From a checkpoint of a small sound classifier: norm batchnorm, depths [9].
Rows from block 2, named by matrix and row number. Each number is 128 + 24 x the weight over its row's rms, rounded and kept within 0 to 255. All counts start at 0. Numbers have three digits each. After the name is the row's rms in percent of the matrix's.
# conv: width-3 conv, dilation 2 (model.blocks.2.conv.weight, 256x256x3), inputs 0-42, a 3 kernel for each
conv.7 091:128181128128110128110086109102132128076096163128137128099138151137130128123128128128099065131100115128128128098099139096087128107110111128128113128115121151129180128128128077079129171119124179128062081079128128128154128107128121153128128110128099089093143136168146128128141101100098105100122128180097128128110119114128103153128142136165097090097123128142128128128128148146098124105128150
conv.8 088:128125128170128125128096128128142196112142128151128128139124115200158128152128122134123099134172183145128165049103108149114125157134135128127073128144109129110128143128128128123128128134090128128128158128128129101126128128100135142128128102111130117176128126161097128078116125129136169128067128115159128119128128128077110122128130140128128138130127083161107081128139128132132138121156134
conv.9 094:112103081112116118128090101128140128128131158057093137114128128145128128122136128128132128167163148124150164120136128118155139128128128017100091128079095148144150135128128065099074128157152143173140114126124150150119114085088159147129145149123128107113133128162121128128125140143180132155128153134137147098141133161171165142128182128069082095128116128128122103157169141118128128149128147
conv.10 097:123120145068098144128128163128129183128128075137145136204140128128126128121128186131133128130123134140128091144129099128111128094157141147104145140138116077112122111141128128080148123157112148128184104128158084111128128130148128128119128149123150128105040080074096128128128128132100163086143128121100128128128143128000171156128140024089082155118160138071095078087128128128139124139120128
conv.11 116:169146090146128128123124083153128102128120089128119135196120054107100145128128161132120128090114143128106101096152128117118151128126149128128115128144128128108128148128172111127147158124109161126080127128096128157150132128128128150164119128105102123127128099128130125136128100128128130141135117145166159114128135115093128145128143128166128123128092128110128113133128157102162150151128111
conv.12 092:128072128128120117128128128134113128128109140148203128099128109128128097099128114138112141128125115128157125091137128157128105108115124128066103102128115083105070103087151128128127224185151128128133140157128195166124150166148128128128128104096138114112080128081128100114128128155175135175134128137128128092128166141169102128109117119128100057077128128075085095128128128085065110113128112
conv.13 088:134128128128184113133119128188128182120128128106128128163153181128128114077128128128138128128150128128124124086116128128128122084127113167128128136128128122123115170128173104118136100078103084128135128096106128128072060125178126125096131128111123128134128066128128115076128128107178128105128128128102128154119128128054137129105076209050085105128127152128128061098112116100131128135118128
conv.14 092:116102128168154153128116128205149128097107128161165162093135150105106132128173128086141145128114116143132132105128062128109131128128148128115128153128161128128128128114137128139129138123144133149128102128188114128111145083128128079128132128112128102114128141149159174168119145131171138129127119131128128140081128128178128128122159172128128156028096128135155128118128128119128117131113115
conv.15 089:115132157101094121139128159152176114128117082169128128091116072128093093098104134128111128128115114099102128110146128183160063110128124147090034085117128199128128091128128128103128141099087123128128128148116128058128128148126141128142133175196110104106105128128128128128106128128128112134141076074151120128128113090140127128128112128111114144153076064129128127179158103117128128082116128
conv.16 117:082104153114138128151137097179118130110102158104144147082105130150128138131128156116126128150134128144152120211152088128149087124128128117116116153111082133108127128128143180128128069107146089128139056104175090128128121128128226130061101128128122150151073128143128121133060143160128128128142128088128128128114095125122128137109115126095144170105128150126087111110131159128128124102128114
conv.17 104:131190089121148093151111113128166128128092104187128123149147128135107128157128136128128083128136122165123101099128175127073126107149147126097061113128101128122128115128155114128142115189073163128102133128132128084086104128181141093097159161133120166159091137092118128117094119136128141128119142132150128128103120131128117120128104126131072124128158103116090140091129130128128124116128072
conv.18 111:140130125128128120128116128049140173128105143141116169128128128108128128128128128102120127096128123110128117128136111128074100095123128128128107181106106137135067133128133141172084163115128128128086043150200128122128160115069088128128128100069128128128151128082128119119098116128137152157130112074128115128128128088186128090036127154128127128095103173132128095128128150128104128109146180
conv.19 104:130125128109102128127128132085141215125111128083128128150122097082153138132138137117136128060128180124128158128115127123160145113135171142128128128128046113128128118130128098128130128128075131110141095134133067128139128128170128118128184151117109116126129128142180092128128113128167174096105168170140144163138128128183128108179128083120096128128128117106120147128118128136132128125110102
conv.20 095:127124124140106139128157155127100128152128166127172123139128122142122131143139136128115098224120080139128128060170157123129123077128152144128197128099134117158128128112112128105128105131123118127106091129128126143129140151147128054044232122097128143137153115128128123185104088087128175129128141128168124128128121115127137112093106172098100113138128128168128088128118128128128160128150138
conv.21 090:128127148128128107154128128109157185106110092127128097117111128174125136141135128104128128128128138081082128088104094070105136133144110133153133092151128179128146143128128107130106098105120128078128107117128134128128073069079154128150128152142097112091163122124110107094142089115128128136128128123128157113128152118128128128193127095097070110143128128149152128144149128127124116106128128
conv.22 096:105090127128128128125128091116134128126120122088103128086079109128128119186151102182128197128128115112128152128112128135128137134138136138128167116098166128122128128127128096088128152128145107097102105147143118113128128140122141161128113192085096097115109128092128121131114058128128148128130160138105128109111134128075127128146128131196150133128102113128130137123091150178109110094154128
conv.23 106:125110130139112128128117127131114093188190148154157112118130128174128109128128128108082128170128143100124128169128128128164107128128136116120167147128133160128078078128192128097147128156127109129129211137097156128106107128108167176128133103139128123128131128163167143144155122128119126131160131140135128127124154149099196196156164146128131127132131128128082113133161128128091090119139112
conv.24 096:154163164128104128146140155087114142178128120128144165087128154125146153092159128140147117158128147209128169146145101128167114068095092128128128176118082128145128136128165148128175128121123103128124119128126128128115122149164128128108143113128128128128128128077126088128128150128069095128128128128136094128128128093087128041178148128128103123124148128128113117128128128128124076166128172
conv.25 097:118128128098114119162144105114128140168126128181128150227114093155128128128128128080128128131128132139113128171128114169119128062113168119131127179116128128128115212128134175124128074143128128140117129123087124145128202128095125128088068114110128128107128097103074086113136133132077128139168109102128116145044128128078128133128128165159135116128139189128100086127128128128128118143131128
conv.26 098:128124143153132100128142128070121140151101078142138100083128128142128091128128128128152128128128119128145128101152164149125128085128105181128128104123124184128104128139128089164128133128154138128108128125128117107128128141139069093156120071066099104121161098128109128110157131114138128106152128135127128142121145142123100165087157128146139119128132113106128143128128169155133128128128128
conv.27 107:137109128101104115128113136125091128119104128125167127152117185140128127101100118140134106120083152111128128139128081144128128128123149175077120128079087128128173128159148157130128109129145128135106145140148119122157128114128125155142128128150128128175162101216114128128131072175128128146155128206128122140105121128128158128128175128124128182111115176154110190114129128153128057128165108
conv.28 111:142128128108125144121142122136092144141109125125110128196093094131128083113133146128163176098128128135129118128124128144134081139128153138128113173164128133128128128146128128128139128144134128105123122128164130146128111092128128145102128128128128156090099153176128125142158128093146110110157128096128124128075157148146059149094170158165128128179136128151170068158113137128113137097128158
conv.29 112:114090129128116103175128101173085128089126142129133112163107162113128182111092128125144128126130114110128128114136111137127138114082088135142113128123128144158131123127128067115134142122128128127128087142228171115109047128139139162163173159094121128119138128128128128128128128141103154132147128128128128128114109103125126128128123123110128105126111132133128134101120126118133133128159125